Rows from block 11 of a small image classifier, named by matrix and row number. Rows with one number within an expert belong to one neuron, the router's apart. Each number is 50 + 12 x the weight over its row's rms, rounded and kept within 0 to 99. All counts start at 0.
After each expert's rows are labels from the 100 images, of 14976, where the router gives the expert most weight on average: "strongest on" is what is common among them; "patch colour" is the nearest of a few named colours to the mean colour under the peak. Only what is clearly more common there than usual is listed. The data: simulated stained blood smears.
# router: slot weights (model.blocks.11.mlp.router.weight, 64x96, trained with AdamW), inputs 0-95
# up: expert up (model.blocks.11.mlp.up, 32x48x96), inputs 0-95
# down: expert down (model.blocks.11.mlp.down, 32x96x48, transposed), outputs 0-95

# expert 8
router.16:69 56 39 49 44 60 71 40 59 56 49 56 38 68 49 74 33 50 56 62 66 59 48 67 56 45 54 36 52 45 51 35 49 60 44 27 51 43 62 46 30 29 56 55 57 34 65 45 59 63 42 64 46 55 29 59 39 55 29 59 68 64 45 34 52 45 36 40 58 61 43 51 49 57 46 57 67 20 33 65 58 43 56 79 56 42 44 30 48 58 54 40 31 38 47 31
router.17:54 48 39 63 59 43 67 27 50 35 60 49 53 35 66 25 66 45 45 50 27 43 33 30 53 42 51 40 45 60 44 49 56 55 67 45 42 55 49 45 55 40 30 54 45 62 68 51 57 27 44 39 36 37 39 40 55 27 36 47 43 43 39 45 61 50 39 42 45 67 51 64 75 69 19 40 63 56 48 61 62 55 33 74 55 34 51 60 43 55 57 59 67 61 42 44
up.8:44 63 45 41 40 50 22 46 71 39 34 62 57 52 65 38 50 44 47 66 22 58 49 48 40 49 51 42 48 51 42 61 29 34 58 38 39 63 58 33 71 64 29 45 36 51 51 57 47 69 46 23 76 28 56 46 69 51 47 39 54 44 49 43 47 46 44 47 41 59 33 56 51 31 36 53 49 55 85 40 49 49 54 44 37 51 33 61 49 45 27 52 60 52 40 46
down.8:55 60 44 34 67 43 57 44 71 50 37 30 45 38 53 49 25 35 55 59 52 41 33 56 72 69 65 48 39 59 45 52 30 61 27 43 36 46 27 50 49 33 50 39 30 29 46 55 46 29 49 62 48 57 55 55 44 64 51 61 22 62 42 53 53 57 57 29 55 52 43 70 48 36 49 50 63 61 58 66 57 41 34 53 22 46 60 65 46 51 37 53 34 48 62 55
strongest on: spiky cells; crowded; no large cell
patch colour: grey

# expert 24
router.48:61 48 54 46 59 50 57 22 35 63 46 76 41 51 41 34 40 63 51 59 67 31 49 55 36 45 51 53 51 67 59 48 49 38 35 17 51 52 67 54 49 40 60 56 63 55 51 47 52 35 21 63 37 66 43 46 51 59 46 49 55 45 47 41 55 40 32 24 34 12 50 45 50 76 47 52 53 49 38 60 42 44 46 50 48 71 43 45 51 40 61 62 61 36 45 34
router.49:58 49 27 53 63 37 33 45 42 35 60 83 34 45 32 27 33 79 56 51 61 51 41 44 27 31 58 39 57 59 50 54 37 54 55 42 51 40 49 55 53 52 45 40 44 58 51 45 65 34 48 44 12 43 53 68 60 48 36 43 62 57 60 35 58 59 41 30 41 56 34 59 54 56 39 40 59 38 42 38 67 41 53 53 42 48 44 58 56 25 63 65 50 56 43 53
up.1:34 73 59 62 52 60 60 29 41 48 55 66 51 29 58 62 53 37 34 61 58 56 31 64 54 39 38 46 37 62 38 55 50 33 47 58 56 74 68 52 72 51 31 41 58 62 49 64 45 46 49 35 68 95 47 32 54 33 52 59 69 28 56 49 60 47 49 51 51 49 41 59 45 41 46 39 44 47 34 42 46 64 47 51 58 64 28 59 47 44 56 58 52 42 58 38
down.1:62 44 43 58 26 36 41 33 65 49 42 46 58 64 45 46 45 77 38 51 48 47 45 46 36 48 56 47 27 68 59 72 54 67 60 42 46 43 61 74 40 41 58 62 39 33 44 45 45 54 64 40 50 53 39 64 72 59 52 81 38 36 42 68 68 41 47 45 48 74 27 54 65 52 30 53 61 53 41 54 64 55 59 43 55 35 59 61 41 72 61 46 57 43 44 56
strongest on: ovals; no large cell
patch colour: pink

# expert 5
router.10:64 37 33 70 52 29 57 62 43 49 60 50 47 18 50 61 67 36 80 48 42 33 38 54 47 45 55 31 61 60 34 52 52 69 65 54 50 70 49 40 60 45 57 57 46 58 31 56 33 47 47 29 34 48 48 38 37 36 44 39 44 40 35 64 50 46 51 53 38 72 49 53 71 57 29 33 79 43 48 32 59 56 54 50 48 46 33 53 46 62 60 60 47 50 42 54
router.11:66 44 68 58 61 63 74 50 71 37 67 49 56 66 62 73 26 47 63 46 57 21 48 74 49 36 58 55 63 62 49 35 66 50 41 37 39 55 51 56 39 36 66 43 61 71 56 47 59 63 50 54 68 55 63 36 57 54 66 48 52 49 52 48 62 45 47 40 53 51 38 38 39 60 26 50 57 37 35 29 55 52 61 52 43 48 64 79 37 53 60 45 70 56 47 51
up.1:74 32 35 46 52 60 68 40 59 51 56 60 30 45 48 36 74 38 54 25 44 71 56 62 51 51 40 65 42 53 51 43 50 62 64 53 70 43 62 41 57 40 58 53 47 31 51 35 30 71 36 56 60 49 63 60 38 59 36 36 61 41 30 73 77 47 48 49 42 32 64 44 45 62 49 51 55 36 58 31 54 44 50 50 41 46 52 31 54 33 67 38 63 49 40 59
down.1:49 61 79 47 47 49 55 72 39 44 42 55 42 59 30 46 38 60 58 59 44 69 36 30 48 49 52 64 78 58 77 45 57 36 49 40 58 26 64 51 31 65 51 56 40 45 43 58 65 27 59 47 46 58 64 42 57 49 68 56 53 48 45 50 55 52 51 66 72 54 31 45 52 48 44 56 35 37 50 61 21 46 57 46 56 35 65 49 48 72 43 53 62 41 35 27
strongest on: small spheres; crowded; no large cell
patch colour: pink

# expert 11
router.22:56 60 62 55 43 49 71 48 51 58 70 44 43 57 37 55 46 32 65 80 41 53 41 48 81 29 50 47 42 65 47 41 55 48 64 48 30 28 42 50 45 42 46 52 52 35 60 44 43 36 42 63 39 42 16 54 44 54 23 39 59 55 40 43 74 52 65 53 39 39 67 44 47 51 32 49 60 33 65 29 45 61 55 39 50 58 49 46 40 67 40 67 39 58 44 48
router.23:59 56 80 54 34 32 55 33 74 61 74 47 40 63 52 46 51 52 54 57 46 37 54 43 56 51 36 19 44 52 58 36 45 45 29 37 45 54 65 68 56 39 70 48 30 31 74 75 42 56 62 59 58 47 49 59 72 47 53 52 45 52 44 56 54 60 52 36 53 39 31 50 58 61 56 47 50 47 45 66 47 41 51 64 70 29 52 64 72 64 52 59 37 42 50 59
up.1:40 46 36 45 58 33 38 64 43 65 52 48 48 55 76 27 54 50 38 37 59 43 46 44 42 60 60 26 45 30 64 57 44 60 61 41 57 69 44 53 46 40 63 49 60 88 54 43 58 33 52 42 50 34 54 39 67 50 45 58 60 71 33 40 46 62 47 47 73 56 44 36 60 56 62 37 44 29 42 55 45 52 50 47 49 47 66 64 36 70 72 47 46 45 28 68
down.1:63 55 41 48 37 47 58 37 47 51 47 48 55 42 46 60 88 65 49 41 62 47 45 58 49 67 53 73 53 56 46 33 54 30 44 52 61 49 52 36 57 58 37 35 74 63 61 74 56 44 43 73 75 57 52 55 33 33 57 36 51 46 25 36 35 42 38 61 40 50 50 62 34 49 36 68 64 42 56 43 43 51 39 59 45 54 32 77 52 54 52 51 32 40 45 34
strongest on: small spheres; band-shaped nucleus
patch colour: pink

# expert 6
router.12:48 45 44 61 57 34 54 60 48 43 29 31 34 59 49 32 43 33 54 53 45 60 54 34 38 68 34 46 48 33 41 60 51 48 64 52 50 65 57 66 48 50 71 40 48 80 40 39 45 37 69 44 44 38 39 40 46 58 55 54 39 56 44 63 38 76 29 45 62 51 60 38 64 32 65 48 46 38 52 17 29 42 38 55 56 56 75 56 57 57 38 51 55 32 39 39
router.13:62 74 49 52 34 38 59 67 44 32 41 31 43 45 44 41 51 42 55 35 46 62 42 59 36 40 50 18 41 45 55 39 78 51 69 45 66 62 73 53 68 71 69 44 52 63 60 48 30 46 48 36 27 39 54 46 59 55 42 62 56 61 53 60 42 69 36 52 65 50 61 52 53 41 44 37 37 52 59 51 39 40 35 47 72 55 73 67 50 58 46 52 60 41 34 44
up.8:50 50 46 59 47 64 44 39 57 51 43 68 04 65 51 36 28 62 49 81 48 45 42 69 67 42 41 45 66 74 40 61 65 42 56 54 45 44 61 50 64 72 61 20 49 38 42 64 47 59 60 40 54 57 39 45 45 56 42 59 57 43 39 49 48 47 48 45 31 35 58 56 38 63 52 67 44 55 59 34 32 50 36 45 49 61 53 41 56 59 56 48 51 41 41 70
down.8:74 61 39 38 31 58 69 43 57 63 77 40 69 60 52 59 62 50 50 41 47 37 59 43 80 55 56 79 59 52 52 46 53 37 49 57 56 68 35 33 49 62 40 45 56 64 42 59 36 56 59 54 33 47 69 42 58 53 58 60 37 46 56 55 39 46 65 72 57 46 61 51 68 54 38 51 59 41 51 53 65 39 43 29 33 54 63 42 40 49 60 73 31 43 66 64
strongest on: dark grains; small spheres
patch colour: grey

# expert 25
router.50:57 32 53 47 50 25 61 29 61 45 42 57 33 66 58 56 51 50 75 33 53 55 35 53 44 44 62 59 17 51 47 49 54 54 61 62 48 57 65 63 35 28 60 66 52 50 49 61 35 66 58 72 48 65 56 48 51 40 29 71 50 45 35 63 62 50 54 59 64 58 40 66 48 70 32 46 54 50 44 47 63 45 61 55 57 53 61 50 34 51 70 69 39 31 32 62
router.51:55 52 29 46 48 46 64 26 51 51 64 59 37 50 66 54 52 39 56 60 62 57 31 54 32 47 56 41 42 39 43 35 77 59 49 53 26 52 68 31 54 40 64 31 56 52 63 67 41 60 43 58 21 53 60 46 55 36 63 78 57 34 54 29 68 51 34 42 58 44 45 63 60 56 28 68 43 58 34 56 49 48 57 61 53 56 58 48 29 63 59 65 43 52 36 52
up.0:41 56 55 59 51 44 29 70 37 46 36 60 72 42 37 83 62 50 58 53 24 49 40 46 59 45 52 59 44 52 57 51 69 35 37 33 40 49 35 37 51 43 42 55 50 46 48 59 44 43 43 53 58 74 34 29 55 56 74 57 55 50 35 44 31 55 47 56 38 70 55 63 40 64 54 42 62 40 74 68 42 56 40 37 59 41 42 55 53 56 46 13 47 56 49 60
down.0:22 66 60 40 45 46 60 50 47 43 68 47 56 63 50 51 20 49 51 30 40 40 65 55 45 46 54 32 56 56 52 59 53 70 38 54 58 48 34 61 41 58 56 81 41 42 60 53 49 60 52 56 50 42 42 52 52 51 40 37 36 52 61 54 42 54 49 72 55 53 37 47 44 51 81 67 50 53 40 28 70 27 49 79 56 39 63 18 35 58 52 62 43 49 51 43
strongest on: small spheres; band-shaped nucleus; no large cell
patch colour: pink

# expert 20
router.40:63 30 53 67 60 36 54 40 68 60 48 45 44 26 50 31 48 50 70 31 46 41 53 33 55 32 40 45 42 41 32 28 54 55 63 52 32 41 36 60 36 44 47 55 63 39 66 38 39 30 25 28 42 37 26 47 33 41 46 47 45 52 43 49 49 50 60 57 49 43 32 59 50 71 49 57 64 43 62 41 59 64 52 43 50 38 45 75 46 65 62 69 51 46 35 50
router.41:55 39 55 58 77 71 52 61 47 44 71 53 59 44 59 59 44 44 49 20 67 57 35 46 27 49 42 37 35 60 56 32 77 30 61 33 59 42 54 62 42 56 63 54 41 44 61 53 29 63 69 39 38 43 34 45 29 48 58 44 55 38 50 67 44 64 44 73 36 55 59 39 46 56 47 34 58 39 55 43 51 27 39 53 55 54 47 50 58 53 34 34 47 53 33 60
up.1:43 35 29 52 58 28 32 55 75 46 59 30 60 32 46 65 52 57 40 62 75 29 66 39 57 29 51 57 48 52 43 27 51 30 37 54 46 49 43 55 49 53 36 60 36 34 47 47 43 51 44 44 40 56 42 62 56 44 77 72 59 58 40 66 60 58 50 42 49 43 49 57 53 52 50 52 39 49 70 32 47 64 60 47 40 47 69 56 37 47 50 41 75 30 35 32
down.1:45 53 76 32 42 57 65 58 50 49 33 56 56 37 52 23 38 22 51 54 44 50 31 65 36 58 62 49 60 34 45 48 40 56 42 45 43 32 66 42 53 52 56 52 65 52 45 62 59 73 56 53 58 39 54 43 16 20 46 57 32 54 56 54 38 42 46 39 42 32 54 45 44 43 40 40 54 54 40 63 56 11 57 63 35 53 45 53 50 55 58 50 55 58 69 51
strongest on: kidney-shaped nucleus
patch colour: purple; grey

# expert 30
router.60:55 51 42 50 41 16 65 48 63 35 54 47 40 58 32 29 38 66 56 47 59 42 53 46 43 41 51 42 51 41 28 44 63 59 52 45 27 48 32 58 42 36 43 52 56 33 51 60 46 46 51 58 52 37 46 63 48 23 18 51 54 57 43 42 68 56 54 44 50 53 66 72 65 60 37 55 32 49 51 42 68 55 45 53 67 88 44 47 25 60 56 55 51 61 49 58
router.61:75 35 55 65 54 49 52 50 51 61 63 46 24 62 60 42 52 46 42 59 48 24 59 29 42 37 60 40 36 62 41 44 43 82 67 48 43 29 47 56 53 49 53 46 58 48 61 61 45 50 35 43 63 56 52 40 51 37 35 58 28 42 35 34 72 62 46 40 39 71 39 52 66 61 45 32 50 50 52 38 43 41 58 65 71 22 50 51 38 53 47 65 60 60 47 38
up.8:51 53 44 43 38 36 38 29 47 54 51 55 52 18 63 50 52 40 47 30 54 46 58 63 46 44 72 55 42 34 30 53 61 66 51 47 48 41 36 70 36 21 56 30 34 67 48 43 45 54 70 41 67 70 60 42 29 37 62 52 40 69 54 52 49 36 62 64 53 52 36 52 68 60 56 57 42 59 59 49 60 40 64 63 63 53 62 66 30 58 47 51 30 60 47 42
down.8:53 43 37 47 57 67 60 67 53 60 53 32 40 58 45 48 51 40 64 51 61 66 46 40 43 50 60 38 51 47 38 27 49 57 65 36 63 37 57 65 58 49 45 47 48 42 51 81 67 48 41 65 38 51 50 67 29 51 47 43 49 59 37 65 36 31 50 54 70 57 64 24 34 72 60 48 59 60 51 22 55 18 41 49 39 60 55 47 51 53 58 30 51 33 33 62
strongest on: ovals; crowded
patch colour: pink

# expert 17
router.34:40 45 57 58 37 62 42 22 50 43 55 57 59 63 37 53 30 42 45 60 36 40 46 39 36 30 36 41 58 46 71 51 43 45 39 39 44 54 45 52 63 45 50 60 64 69 62 68 44 46 22 57 44 75 62 45 38 42 48 70 64 57 66 51 59 52 37 48 49 59 75 68 59 70 21 63 64 38 54 48 57 66 58 66 48 41 61 40 41 48 59 65 59 66 41 40
router.35:59 62 55 45 51 49 43 46 46 60 52 29 43 54 44 50 55 48 53 46 30 60 66 54 49 22 60 57 37 70 60 48 52 46 59 55 56 51 68 67 43 39 49 62 57 47 48 54 46 43 50 59 46 40 56 43 46 43 41 45 58 58 69 33 75 42 33 38 24 37 58 32 41 69 38 42 70 29 37 53 66 58 69 27 66 22 53 58 39 22 61 58 53 42 50 29
up.8:52 41 37 25 53 59 53 43 25 67 55 65 57 54 64 36 54 75 52 41 59 39 49 62 57 55 49 71 75 47 61 57 55 58 38 52 55 32 53 53 43 39 52 54 40 44 47 28 59 54 47 40 45 50 53 55 40 71 59 41 57 41 43 43 51 44 17 38 51 47 37 45 49 43 42 27 54 56 59 44 61 68 44 17 53 50 47 42 56 45 46 69 33 19 71 42
down.8:41 52 63 64 46 46 50 49 50 58 45 64 38 44 43 59 62 56 59 57 31 35 72 50 71 22 48 14 31 56 40 67 57 56 77 37 57 46 52 56 52 56 48 52 57 58 55 62 64 53 58 51 48 40 36 53 73 62 44 47 52 49 22 36 44 52 69 22 59 68 45 49 38 50 50 72 52 39 36 48 43 25 61 42 64 51 54 68 46 59 44 56 55 49 44 38
strongest on: teardrops; crowded; no large cell
patch colour: pink

# expert 31
router.62:57 48 38 78 64 34 70 59 67 46 33 56 74 44 65 67 41 47 40 43 67 52 48 57 55 39 52 34 43 53 44 48 42 47 58 52 43 52 43 63 35 56 59 48 48 69 51 33 47 41 36 73 27 41 52 47 35 60 61 60 33 26 45 43 44 52 54 45 53 45 64 63 55 64 49 48 60 53 67 16 64 45 31 37 51 53 30 74 50 45 42 59 56 40 45 71
router.63:44 30 44 66 56 48 66 47 45 40 57 54 46 73 54 59 58 38 55 56 47 47 45 28 56 55 76 33 23 31 38 45 68 59 52 57 37 68 46 59 64 34 49 47 48 40 51 49 43 69 44 59 41 43 51 47 47 56 61 46 10 32 26 36 52 70 33 46 51 53 55 55 49 58 38 32 71 39 57 43 56 52 43 31 45 72 33 33 51 50 51 37 57 50 49 46
up.8:51 44 54 58 54 46 47 35 52 48 52 54 40 47 41 61 57 42 40 63 31 46 44 33 40 56 26 61 50 38 71 55 72 49 44 41 49 59 49 38 75 45 64 47 48 34 38 64 68 47 63 37 49 44 65 67 53 39 54 47 72 40 66 49 61 51 39 31 35 52 42 50 43 52 46 38 56 54 39 71 59 48 56 47 68 38 48 36 32 36 69 39 62 41 52 01
down.8:42 78 26 42 39 43 70 51 65 62 60 51 52 57 44 56 42 55 65 37 62 18 39 64 69 37 57 51 78 53 42 49 67 40 74 54 56 51 43 40 59 52 44 45 48 66 35 56 51 57 35 50 56 55 37 54 49 63 64 38 51 59 44 39 51 35 50 49 74 45 44 67 64 38 68 60 50 35 43 33 56 43 53 46 26 62 62 68 44 29 42 59 38 41 49 58
strongest on: round nucleus
patch colour: purple

# expert 10
router.20:53 43 53 36 48 39 46 28 54 48 66 53 49 58 49 39 43 38 56 71 49 23 47 37 46 52 50 56 50 57 44 27 50 60 36 47 44 54 28 48 51 62 62 63 75 43 73 71 48 47 58 59 40 56 45 42 67 46 56 52 51 53 24 50 58 56 56 40 40 51 48 60 57 68 16 55 45 42 54 52 76 68 51 45 42 57 57 62 29 41 64 80 74 56 39 60
router.21:46 50 51 60 61 40 53 29 53 50 55 40 36 62 53 67 53 40 50 48 42 27 58 31 33 46 31 30 26 58 22 62 46 54 41 56 25 47 33 61 57 64 50 66 58 33 66 32 56 35 38 47 40 41 47 52 43 48 32 52 68 46 36 55 56 58 34 53 40 58 23 49 40 52 34 39 66 44 45 47 63 47 66 56 44 34 57 52 44 59 45 63 31 25 58 46
up.1:50 69 62 34 51 46 55 49 48 76 54 55 45 34 40 44 47 68 63 43 57 59 46 54 49 43 37 60 53 56 56 44 55 51 53 65 48 54 46 73 46 61 64 72 35 32 52 52 65 29 50 48 28 58 48 41 49 58 42 40 54 22 68 25 47 38 36 28 51 50 62 35 56 78 53 34 49 37 43 58 45 70 56 50 31 50 35 76 53 34 62 69 64 48 55 51
down.1:51 44 39 32 43 45 43 64 48 63 57 55 66 33 71 54 32 66 39 43 44 58 49 62 57 50 59 39 56 56 40 55 39 27 51 35 56 61 56 45 50 36 31 55 36 58 38 49 59 53 66 24 38 52 49 55 56 43 55 34 65 25 42 76 54 40 71 69 79 54 41 47 48 42 40 61 35 50 69 33 48 60 50 55 75 43 58 37 45 40 72 42 50 41 65 51
strongest on: ovals; crowded; no large cell
patch colour: pink

# expert 2
router.4:47 57 62 38 38 45 51 55 34 54 56 55 40 55 46 49 39 68 62 75 56 29 26 66 44 45 46 57 56 66 48 70 54 44 36 50 61 32 43 66 40 42 67 55 57 50 33 50 65 43 26 72 42 59 35 50 39 38 53 61 58 51 46 31 59 28 37 45 45 41 51 61 52 70 67 55 45 36 40 65 58 43 67 69 46 35 39 55 61 38 54 44 87 45 46 52
router.5:55 47 66 70 48 37 47 23 32 26 60 36 56 46 62 57 59 51 42 76 56 24 56 38 44 37 52 69 62 61 41 44 68 57 39 70 51 52 34 33 56 55 48 39 59 52 38 47 47 51 61 68 60 53 43 44 43 28 48 48 64 58 46 17 35 51 44 44 50 43 43 35 54 62 16 58 58 46 57 44 61 54 64 60 42 33 48 58 50 47 59 48 67 57 43 67
up.1:49 27 55 68 46 59 57 65 41 35 36 52 74 54 47 33 59 57 54 72 48 69 37 52 75 46 46 42 38 53 46 21 48 63 53 44 58 35 36 49 63 53 34 38 60 18 37 55 42 63 51 45 59 53 61 50 34 31 63 36 40 50 55 39 25 70 51 53 47 39 58 69 35 56 37 45 46 46 48 40 41 29 65 51 51 43 50 56 56 53 44 41 28 61 39 54
down.1:62 69 34 72 70 46 46 53 53 48 56 51 38 50 63 64 57 53 59 65 56 64 57 63 41 48 64 38 54 52 56 67 29 45 13 69 26 56 35 52 47 43 64 52 63 77 58 48 59 39 45 50 48 61 61 55 63 52 54 34 48 64 62 47 55 44 60 37 70 55 60 48 69 48 43 33 37 48 60 69 67 66 59 44 55 42 51 61 61 43 57 59 74 66 57 35
strongest on: target cells; crowded; no large cell
patch colour: pink

# expert 12
router.24:49 44 37 76 54 57 59 48 50 57 40 64 49 49 53 40 68 27 57 64 57 63 46 42 46 39 69 32 47 44 45 51 60 45 49 60 18 50 39 45 45 46 46 66 72 38 37 42 41 38 46 67 49 51 30 37 36 58 41 52 66 62 33 47 57 64 59 51 62 40 54 80 63 76 41 36 32 47 58 46 66 58 57 56 41 48 64 60 37 58 64 63 65 29 56 64
router.25:35 47 42 69 51 38 63 50 62 45 55 72 43 54 70 46 50 45 57 65 66 27 49 38 33 39 59 31 52 35 51 39 50 71 36 33 45 56 61 51 53 23 49 54 48 58 54 59 41 55 60 52 60 37 49 42 57 49 30 67 63 43 51 41 81 52 32 69 36 54 49 63 25 72 25 54 60 23 55 37 48 61 60 54 48 50 38 60 44 53 46 54 67 49 46 48
up.8:57 63 61 43 34 59 62 39 42 36 48 65 63 63 46 47 15 71 48 40 42 44 43 29 47 45 55 37 37 44 45 69 55 45 67 32 39 51 58 70 61 55 58 50 66 48 60 68 75 33 51 36 48 47 47 40 41 49 51 40 42 45 54 38 59 57 39 44 51 58 70 51 63 49 27 59 39 38 31 43 38 49 61 58 60 30 32 47 65 48 56 62 64 54 77 36
down.8:59 46 57 50 65 32 45 63 52 66 34 43 36 26 59 51 58 76 48 44 75 46 46 42 46 33 34 24 53 50 60 40 40 63 32 56 36 63 57 47 46 52 32 61 52 48 46 35 41 48 56 59 35 55 33 59 54 66 33 47 77 47 46 44 40 53 45 32 54 40 52 58 60 53 65 71 43 48 67 37 62 48 47 35 65 32 49 55 51 50 41 59 40 41 32 82
strongest on: lobed nucleus; ovals
patch colour: grey; purple

# expert 14
router.28:54 32 50 43 59 33 45 15 54 39 37 67 58 42 49 68 37 39 65 44 49 38 50 40 48 36 43 32 54 56 66 40 59 74 22 51 56 46 31 39 64 42 50 53 55 39 67 51 53 61 39 40 73 45 37 61 52 64 42 42 58 58 44 78 60 50 70 29 55 49 44 32 66 52 50 49 46 42 38 59 40 40 68 66 46 58 36 37 48 56 43 64 58 67 60 46
router.29:57 34 44 54 66 26 67 45 60 67 57 51 44 39 44 28 47 39 57 46 42 25 52 51 51 43 44 43 55 64 28 34 50 66 56 51 38 56 49 45 58 42 59 97 61 22 45 57 39 48 70 39 44 47 47 32 41 47 57 64 34 68 29 51 40 60 57 45 61 58 61 40 38 58 40 47 58 55 51 63 60 54 55 54 67 31 39 53 45 41 37 64 59 43 51 48
up.0:62 44 40 71 39 45 51 47 60 51 35 39 50 60 46 59 63 43 54 55 39 45 53 39 50 34 73 61 23 39 37 55 31 61 34 29 27 65 18 57 42 68 50 67 46 56 47 52 45 61 37 52 51 53 68 63 34 63 46 41 54 52 41 30 50 54 49 59 31 50 70 45 67 71 55 61 61 46 34 63 69 57 50 41 61 50 43 45 57 51 32 49 48 35 74 42
down.0:46 44 53 68 37 41 54 54 55 44 66 60 79 43 48 51 40 29 46 37 37 35 48 53 48 45 88 24 34 59 33 48 45 48 41 54 69 40 53 70 40 43 50 35 42 48 32 46 31 60 39 34 62 50 42 47 49 57 48 69 57 57 39 63 53 67 58 31 47 60 40 38 54 56 62 57 52 43 76 62 42 51 59 52 34 45 64 51 77 69 57 63 43 59 49 57
strongest on: small spheres; lobed nucleus
patch colour: pink

# expert 22
router.44:50 51 37 44 37 41 66 37 71 56 78 61 40 46 64 56 59 76 85 49 48 33 43 39 39 60 54 44 34 57 46 42 41 57 55 61 60 62 70 50 61 50 69 71 43 59 60 44 55 46 66 55 50 46 47 27 64 61 40 51 35 72 51 52 46 71 28 37 27 47 51 45 54 58 56 55 60 62 49 28 54 57 53 58 61 55 57 50 30 55 57 56 64 51 58 65
router.45:54 36 69 54 49 40 36 58 54 49 36 67 32 50 36 41 45 51 50 48 33 39 76 41 50 39 56 54 47 44 55 43 49 51 59 52 23 58 59 51 63 56 65 47 50 58 60 45 32 51 59 61 44 42 36 31 57 46 33 65 59 56 58 53 82 51 47 41 65 54 56 63 40 70 35 58 65 44 66 42 59 57 74 56 70 35 30 81 50 46 63 52 72 57 61 66
up.8:60 25 41 55 36 48 64 63 54 59 56 42 51 83 42 46 52 49 78 55 64 49 51 40 62 60 58 59 42 53 39 45 36 40 50 49 45 48 35 39 65 47 62 38 63 51 47 82 58 44 42 36 74 63 62 42 51 67 61 49 44 38 67 67 53 52 65 52 19 52 55 40 53 41 56 39 78 58 64 44 49 58 43 42 25 39 52 50 36 41 47 41 38 50 53 27
down.8:49 66 60 52 50 56 38 41 58 45 68 55 50 53 38 68 36 47 55 42 56 30 48 36 25 29 62 52 62 43 58 61 78 53 48 53 52 42 43 49 63 37 13 44 35 60 64 34 61 65 54 79 37 46 62 61 51 51 56 64 52 67 36 37 55 32 47 46 56 64 40 52 35 66 61 66 44 66 47 67 39 56 40 73 55 42 36 51 36 57 56 60 56 52 39 45
strongest on: ovals; crowded
patch colour: pink

# expert 0
router.0:30 38 63 60 66 39 35 43 49 45 69 56 42 53 53 30 44 36 50 79 64 45 45 42 57 44 48 36 45 63 52 39 73 52 50 57 44 65 50 56 60 48 54 51 63 38 57 58 50 68 36 53 52 45 22 57 42 34 48 70 42 68 39 59 51 49 52 63 66 46 38 69 48 74 42 47 46 49 41 47 84 38 59 55 62 42 46 48 34 80 61 69 71 45 53 46
router.1:28 56 59 54 38 47 37 54 37 54 63 50 64 56 40 54 78 58 31 53 46 47 48 66 60 41 29 53 46 56 53 48 32 43 21 67 70 47 64 49 53 51 42 46 62 49 50 47 56 64 55 61 51 51 62 45 45 39 75 55 52 48 51 53 37 29 43 61 40 67 71 58 33 55 60 49 70 40 57 59 22 74 62 46 56 39 45 63 37 38 57 21 69 55 51 60
up.0:46 56 56 52 62 48 30 29 47 60 49 67 64 39 39 60 53 51 51 42 48 56 24 25 45 30 57 64 53 22 52 61 55 69 42 52 36 61 49 37 38 43 50 62 42 57 62 48 46 59 34 66 35 27 54 54 50 54 63 42 44 47 41 53 54 58 61 43 64 54 47 47 63 67 36 54 32 25 56 51 48 50 53 99 43 50 68 44 42 50 47 40 32 52 41 56
down.0:59 62 38 65 54 65 57 64 42 39 52 47 37 57 66 34 71 40 57 68 34 58 32 65 41 35 46 36 44 51 53 26 34 31 59 38 56 52 65 64 66 74 47 32 63 63 65 48 36 37 58 53 23 32 54 44 37 64 65 65 51 60 42 46 34 53 44 41 35 38 41 37 63 54 50 27 61 42 49 37 47 56 45 33 54 43 34 59 62 50 35 44 51 50 55 52
strongest on: crescents; no large cell
patch colour: pink